Weights of a small image denoising autoencoder: encoder depths [5, 5], 8300 steps.
Rows from block 0 of the decoder of a small image denoising autoencoder, named by matrix and row number. Rows with one number belong to one channel. Each number is 128 + 24 x the weight over its row's rms, rounded and kept within 0 to 255. All counts start at 0. Numbers have three digits each. After the name is the row's rms in percent of the matrix's.
Before each channel's rows are labels from the 100 images, of 14848, where the channel reaches its highest value: "responds to" is what is common among them. Only what is clearly more common there than usual is listed. The data: fractals drawn by 1,000 iterated function systems, in grey.
# convs0: first 3x3 conv (decoder.mid.0.convs.0.weight, 192x192x3x3, each kernel summed), inputs 64-127
# convs1: second 3x3 conv (decoder.mid.0.convs.1.weight, 192x192x3x3, transposed, each kernel summed), outputs 64-127

responds to: two maps; sparse
convs0.114 084:093137099102154095103094123106095113142123099106096135101096105123098182091132092136180073184136078079097116111114090139129128156158130102166133114112096133079090153112127179147131110123112120
convs1.114 089:139109140157154148143139079121102082128146108105107104089138123154153093105149109117113159134121116115098131098147151159150180124131141084158160114126166116129120156165138073134111132118139101

responds to: two maps
convs0.159 086:106105129145106111103091129112117155129126103100144111087121044128109195133144090127091121124091080080149128103092162156085147146137113091147110149118129102126111151105123154142133140085132123
convs1.159 084:092125144124101147137153157120138082166118131179148117091123144131143134119188127110120101145151137136153134139146109120151127132122147122148149143122132144140114109165124062127143129146156144

responds to: two maps
convs0.135 096:138119106129136112102098139111119121106159107103125182099131146096082153117109124121153130158090083102139140124064122086126120121163148120131146159115179114077133112122108168140038130124113135
convs1.135 089:136089058099115123117115152113122093114132160125141097137142120146137114129126123120130141111171116152105150126132153161123098138154157042094128150120115125115116149119146119114145142140154120

responds to: two maps
convs0.72 095:111082123092121138173127120128103105133091123127105179125109087150104113152139082108133147115107136126133142115130129121134091086166135065154102127133140103145139133072108206095126137117129118
convs1.72 100:130105101171104151109154111104098180124167147124129172137136115123138043160124118118119133123099122140133115125061114146132204082095136082111143135109120146083123170111130107111117098121086130

responds to: sparse; two maps
convs0.58 095:100147086096134157126142135124141125090106135115130083134120115111107084119120147124092185128096061115157126112142125152120134083149114118147123106117174118134176103142120151127134120118127112
convs1.58 091:127180101101121067103099138140150132126140131141142188104120145115157092156106132152140124172151129136142101144130121109108142155094168114134163142149096121143156078150119132119113157165151146

responds to: dense
convs0.152 094:109061102161166133101103067136085140081124112104101106134137086087137136094117141121134127122141152119084077107136093131105147104138142104124123122115125129137117119095120087098129137132125087
convs1.152 098:159143115120113155189098136130134155106124119140158148073090093153084144147151108102092114127165118132131146123115099144108180115182145151149118116167149111164147171113135142108146153180125153

responds to: dark on light; sparse; two maps
convs0.191 096:161100118122123100111126090173168105131147094081137097099105122116119097090112138152100111148143114181107130098149148099108097160140122087095123126106126127109131161148177135109141095131125099
convs1.191 087:137114104127133123103157154144144135133127143148152133155078112123178157124169132087072089117160102150125167117149141147143195126133102138150096108139125151188136118148115098157139102100120149

responds to: two maps; sparse
convs0.178 095:140108159130169125092132104122097098144097148119097165111089150132137149142103078128097091158127159114128085118127096092115144141104165136110124084121151118119134143101092141098103140129141132
convs1.178 092:114171139140125118118140121086139119114128127107127152152131117094135078136169126140122071142133113144128093134130133122111126144160125134153155153141075163102098095086104124159181142094094109

responds to: dense
convs0.23 103:121136142080106111126114101145101073111107127099105134124087050158126195145140085133103141089112123140120120111126139155114149112130076120160145108131085095150093147116114097105101145107130099
convs1.23 104:125116119076127119121127171111138127066114139144116096156079131137136129147129154176131097110103149118102095137174144126145153114120142117119156189143167138136147127113113161138129136127135148

responds to: dark on light; sparse; two maps
convs0.24 093:127102120124102120132149157126085119114171097160152123122084107097148144136173106165090109117071126115102115158118140132096109084102112126150123126102108086120106113138150090101105128137124109
convs1.24 087:153101131146149143167121107143125132119146163126108125066101078156092109150098140125105117134135144134133135128113134164149111111143133162115135131106107110137119121141134135097115124119130095

responds to: dark on light; sparse; two maps
convs0.173 083:097141118096118092114143083137172116108148134137155112139079155082134141121126123072119104126119104123142136152149134129188096089106083081153151118158156138104111081099175111112117116135100088
convs1.173 080:119081140124095150117143112143116147145143153117152124113140103108139128105119131137108174127129117105146132167147158148159146141112113143092094134141124107157132116129134121076073120181111135

responds to: dark on light
convs0.70 100:136150123131077097093123148165106076108101142128134100128111088172144143178135081155104120090103139085132103142112152126112115114127130126125167095132092112090097158117129086133103126117150113
convs1.70 107:125082112157104127113117055135135114109142137105142135118129127133092147116151098150137132132165162133122121126094113108123117115166159148156159153111143141066133104126138167117130128133144168

responds to: two maps; sparse
convs0.11 094:113160105138145116122111106128096144116117118086103148136117097129091153124137131118155126094127099096132129133129135128109141123196102142116127111114135100089149118140092129168098150097164120
convs1.11 103:139143150212106123160144121129133137122114126154121134098144158094129132134125122134161118175172144130181114127089098136089122144122122126157127104119063154081116080106102091132129118122113095

responds to: dark on light; sparse; two maps
convs0.62 104:121115114193126145095137098116207137151111094128175132110121159098161168136112180140089111104139088151130136141134114126139112135131102122103129118145134112125086160128142076122129110113116115
convs1.62 095:106087130111093095095157136138143104164107154118125133117145115138125150126098122132153123133148143129144145130153128131144176144071127149137108104095120114134153128144124123122124130121131124

responds to: sparse
convs0.91 088:097138118150104122109145118131138099148142113168069138113088093138097138110099140140130104117131087153082116099142102159108173103140094105123135134107134121092097120134135103192121122123112093
convs1.91 083:174143102130116131125156154111154115139182120129115170127154147108149113140125109127176136123156144131124123133178143147143131138082080157143149127116075108091154118112119118105070111123129145

responds to: dark on light; sparse; two maps
convs0.10 115:159128140117124134109128135132164102092156170152166127111115160166149171136077148139111095125115135133131128155110105113174127131108108113113139131137114086090116134068116131125086132100109129
convs1.10 100:138114197106128109120138096088108124123112123076138097125156111128102177119089107146133137114137105163126140121138159125164153107114126129162145150152128151084135152111109102097150092140126135

responds to: dense
convs0.22 083:108102117085128135112131107132099146131124118093135080107161090161119142094128108162116134136121078127133091093114124159113102131149128124104086161153117131122095119128132140139155110130159095
convs1.22 085:091117102088130130089157132125131153138142143184154101130114160105143114146151151149158143118146135120084155115137141131141186161091135125107160154121145143113139103144148134127147150132157166

responds to: dark on light; sparse; two maps
convs0.102 106:135085148116128117125119153130185129133190122145147143083125162119122114105134126136124105131133131155099160120098101121199134108090127115086116118106147124115122140128153136156132073123130163
convs1.102 100:120142140125129156131126099150092157133149150108138147144155118144161103081102163121101087100133139138152117124132145098128110141111153180124110123142128118170120150196116167093098114142120112

responds to: two maps; sparse
convs0.73 091:133099152102143110097117126132118083089133104151095105165179072090130127103118119101140089102147131103129088140093096153137121099114132109120151124145136096139117097150113106155126169125151131
convs1.73 097:150124184092082104186131127156093127087104131141102150144140082143109143153140125109134093117135134159125158143098112106082178132162143123153144128147079141142127153125137136118119138139156138

responds to: two maps; sparse
convs0.83 108:135173105158128096131134156122093103116092137130090111118086107161132069158142113142174126122097145123140129152121165145087163083132122152143105132135114110127138121122100130146136135121091115
convs1.83 099:142130136156130127174129077146154099121136112103163154135148151106124101115117092099143119116157096143152138103116101143141094102164124148121114116132116134090137103131129045094161164111167152

responds to: dark on light; sparse; two maps
convs0.185 086:109123138104078106128136099111171125105135115133111075135137097147120101104114075122098130076123090118125145196127121130140115133108108121108131106141093127100093144136172097168144109120116128
convs1.185 088:103151169113133163134125125132136115144096120140141142139140147108098134123131129103100161156143138116089127147102121098184160085083140137133144150115149081090112116135085123130157130137151159

responds to: dense
convs0.34 118:142155140118091134145119132141085117079124161106083110106121112154100071155132078119170127085105142111159129132114129124101115126118117128166134140106118115144109172088121100145141116103137129
convs1.34 133:078104157143098162126115135139111169164104121180148150135109103173123167093152138117142108157125107114133129130131134124139103102120106130171097124121138114136092140142152118121130124135095187

responds to: dark on light
convs0.168 115:120116116134113111116142150116112144127127118167106152157117146109116062127160127136117123129098158101137131136118135142110148100154123131153157097158137152126126133106134123130149112139131143
convs1.168 127:146160132125112138107128151124091130133122121152127085139162147103147144113142152152098131087119139095109128155106174126136108156134125105136120118175155114115092121028123141162105124127133097

responds to: dark on light; sparse; two maps
convs0.158 095:099146155113130148123101133114180147115159088141136143180133104110129157141111142145111122122089117135125100117126107084119103082127113134113136128134135159096128146117155084099106138152129101
convs1.158 094:156136132094127164188129132110130139109115106118102088119114114164075154170178153129113122158135132112166116113135139152165126112191134110163117143128136136137117135173141123176115147119131145

responds to: two maps; sparse
convs0.16 096:083136148145160119148143155086097176103130107184089155200114160082133137120115117112152100132129147090107108150145088124081120133110134150129131126112148140094134107134099119106124134135126134
convs1.16 081:123109148133126088200121122118110141151118113137074129148083097160107103179123136200094110156120076125151136131128131104110136109139128115104137099130141130110103158122123141145154109097082133

responds to: two maps; sparse
convs0.85 096:104117186126104088112110117146102107111155112114127149093143102138088161172155120078122113107117139153122104130132131104119133073143122113149135019150124122082155135129139151177126117134143107
convs1.85 087:143104121101142166134115125125135144174142125113075081133111147093159130128123102111127105107141155109124138082147140158138119092128094114106147114124122170079170135101136130131098166138156138

responds to: two maps
convs0.6 107:090151112118123148123138139143102129036135135146125135126131077133153157100147143114125093133118132168116100112110119089113093096105153115141101101151125076111127096127135119136109105108140138
convs1.6 111:124090091127148136167139107136137139131116115107151126125121111128134091157130117100133146100130131107071160159133125143112167178180120101121141127146155143089179134121086137090089121131158141

responds to: dark on light; sparse; two maps
convs0.177 086:137137107104100107111122125162098126139145154201159102161107119168118086144114098105121140121107121152121127112112117115153112117107107104080124145131103117098165084099146114129114154145084098
convs1.177 087:088136105100105145149129138091095081116131105084162153134112119123094116194107137132102124150118110130095126116171125133172126148137143105131115119139137069162147159082123132130128103141132119

responds to: dark on light
convs0.63 086:168167090086125092130129129147125092119121124143120095145113144140148105147120133161119114081112126121114155124116108120131098121117079110147157105135112090104120152147118109131151115157070155
convs1.63 080:139077130143112155082169155165136130127162164122149136118152103108082128102150108120118168130113158133153093115114098142109118152176145177150102154136125089130144141152139133137122114120098124

responds to: two maps; sparse
convs0.78 100:108126138109095140152095143097107136110132121111152108134140108115146125093139088164120128101131102110145103149161145118116143168142152116143130110104107120084110126129116163161127101097184120
convs1.78 106:104120189136146129108128100128119135127132133144194132135123156176126164136127137121106118137160128125110100128110118117146143122096127119154162113141175121119095054211097109117164151117153101

responds to: dark on light; sparse; two maps
convs0.111 080:137113139164136136145127090126145103137169155114135127154095158155152110154160085124111101138130150163111125154110126139158140136080132130112071152115127117099116131106145140101110130089109123
convs1.111 095:141166172094137148146103124088145083126080116082070124113078135153118153140120138121087150123120155128130135111173117126139099129102088100108125130125118104143062095123107132159136130079131128

responds to: dense
convs0.69 117:170079104120152106125118125128121126136106138138114126159158133139134102139041151078121126146134133085160102148140111115113129122138116145080134163151116118108128072125119127155107140115137129
convs1.69 115:119155160111100122143101150136106117120132104137159101138146133100143158068116126150135133120124151123132130107116140113198090173132143101118146110157119129120102108103132096140129124155143112

responds to: dense
convs0.84 098:143137146091102136105130110109110092162083143089118088100096124152135139117127077131104131117106129097114131108131096115116087092148143066156133131135074102102136091111133103131120146092160120
convs1.84 110:111113122069128122151133111111152112140117114129129115144112135113126100127142121114094129114144148125083131098164129161149156161211138123135120154123141122160152129125125140115160151145166156

responds to: dark on light; sparse; two maps
convs0.74 098:142082147114146121105121121188137104182160115108150116108122120132143135130126148133089103132132134123157127184131134091076107172088124119092128110120161120111119165149120120117106138116106146
convs1.74 095:077159122131105143119171131158141088129125120097091123108108155113123151166134130117095077117155118123075124099135082122122092135130115142148111132161103129141120120135113085174196134096137131

responds to: dark on light; sparse; two maps
convs0.150 108:100122105135132109117156103143108107146133096105125125097086113123123095134132121152113075146139117116138146134160145135101107143089129128074133096109148115142079160154126139132147143133113139
convs1.150 095:086114134079164137118129115142144143107124131141111141165084162131125106134140151102166061130119114140122121123134076121101136105119121223108113135118147130196120138126123152135080137106115137

responds to: dark on light; sparse; two maps
convs0.98 100:165097105104108112090182106106136104152160118134141108146119134114095135145173160111111130131116114083109145145128094110139121132118098123152159138159134132139118160104153112103108142128135138
convs1.98 096:151161126092128089121103179141097131150148144128120137149165102156128130097135141105132117164085113108104094144153136072118190106112136165134135117135110138127134149121106132159119125123123068

responds to: dark on light
convs0.79 092:158150103094101094135127118125132103159122109152144070144120108183131144097093070163153144150143136163143154137145159087116096140097115085109140127146124144113149130093134149146098139151113129
convs1.79 083:127143101128154150066131116105150141144124142097159187133138103083149132149141131145114143153132131133071129149099112134121138124178175148168133176166146128107132133132125120140095110092119124

responds to: dark on light; sparse; two maps
convs0.61 099:105122133101133088100095144078127142115181108103178092150171088126140156131128103119107102096140134094107122153123106149127141131107139126150087092130124126079128103136162135119123151133116154
convs1.61 094:106128166102154126151148168107099112109128149136150105148097127114147129158139157127101116127109114102112157111163109138161133086119096130105135146119129095225114097113127152091107177114175116

responds to: dense
convs0.142 086:103149128162121132133125132110119171101106121116137126140111110160101143094095100083096149111155141134102071153123148135112124111153121136131117123114135135124140122149108116137127125099116110
convs1.142 093:093110145125137138130133120139138173196156149154106144107099114109120109126149159150124114128145109165120121143078126125136104150119117137151126095149097105102166086161113099117110147095106173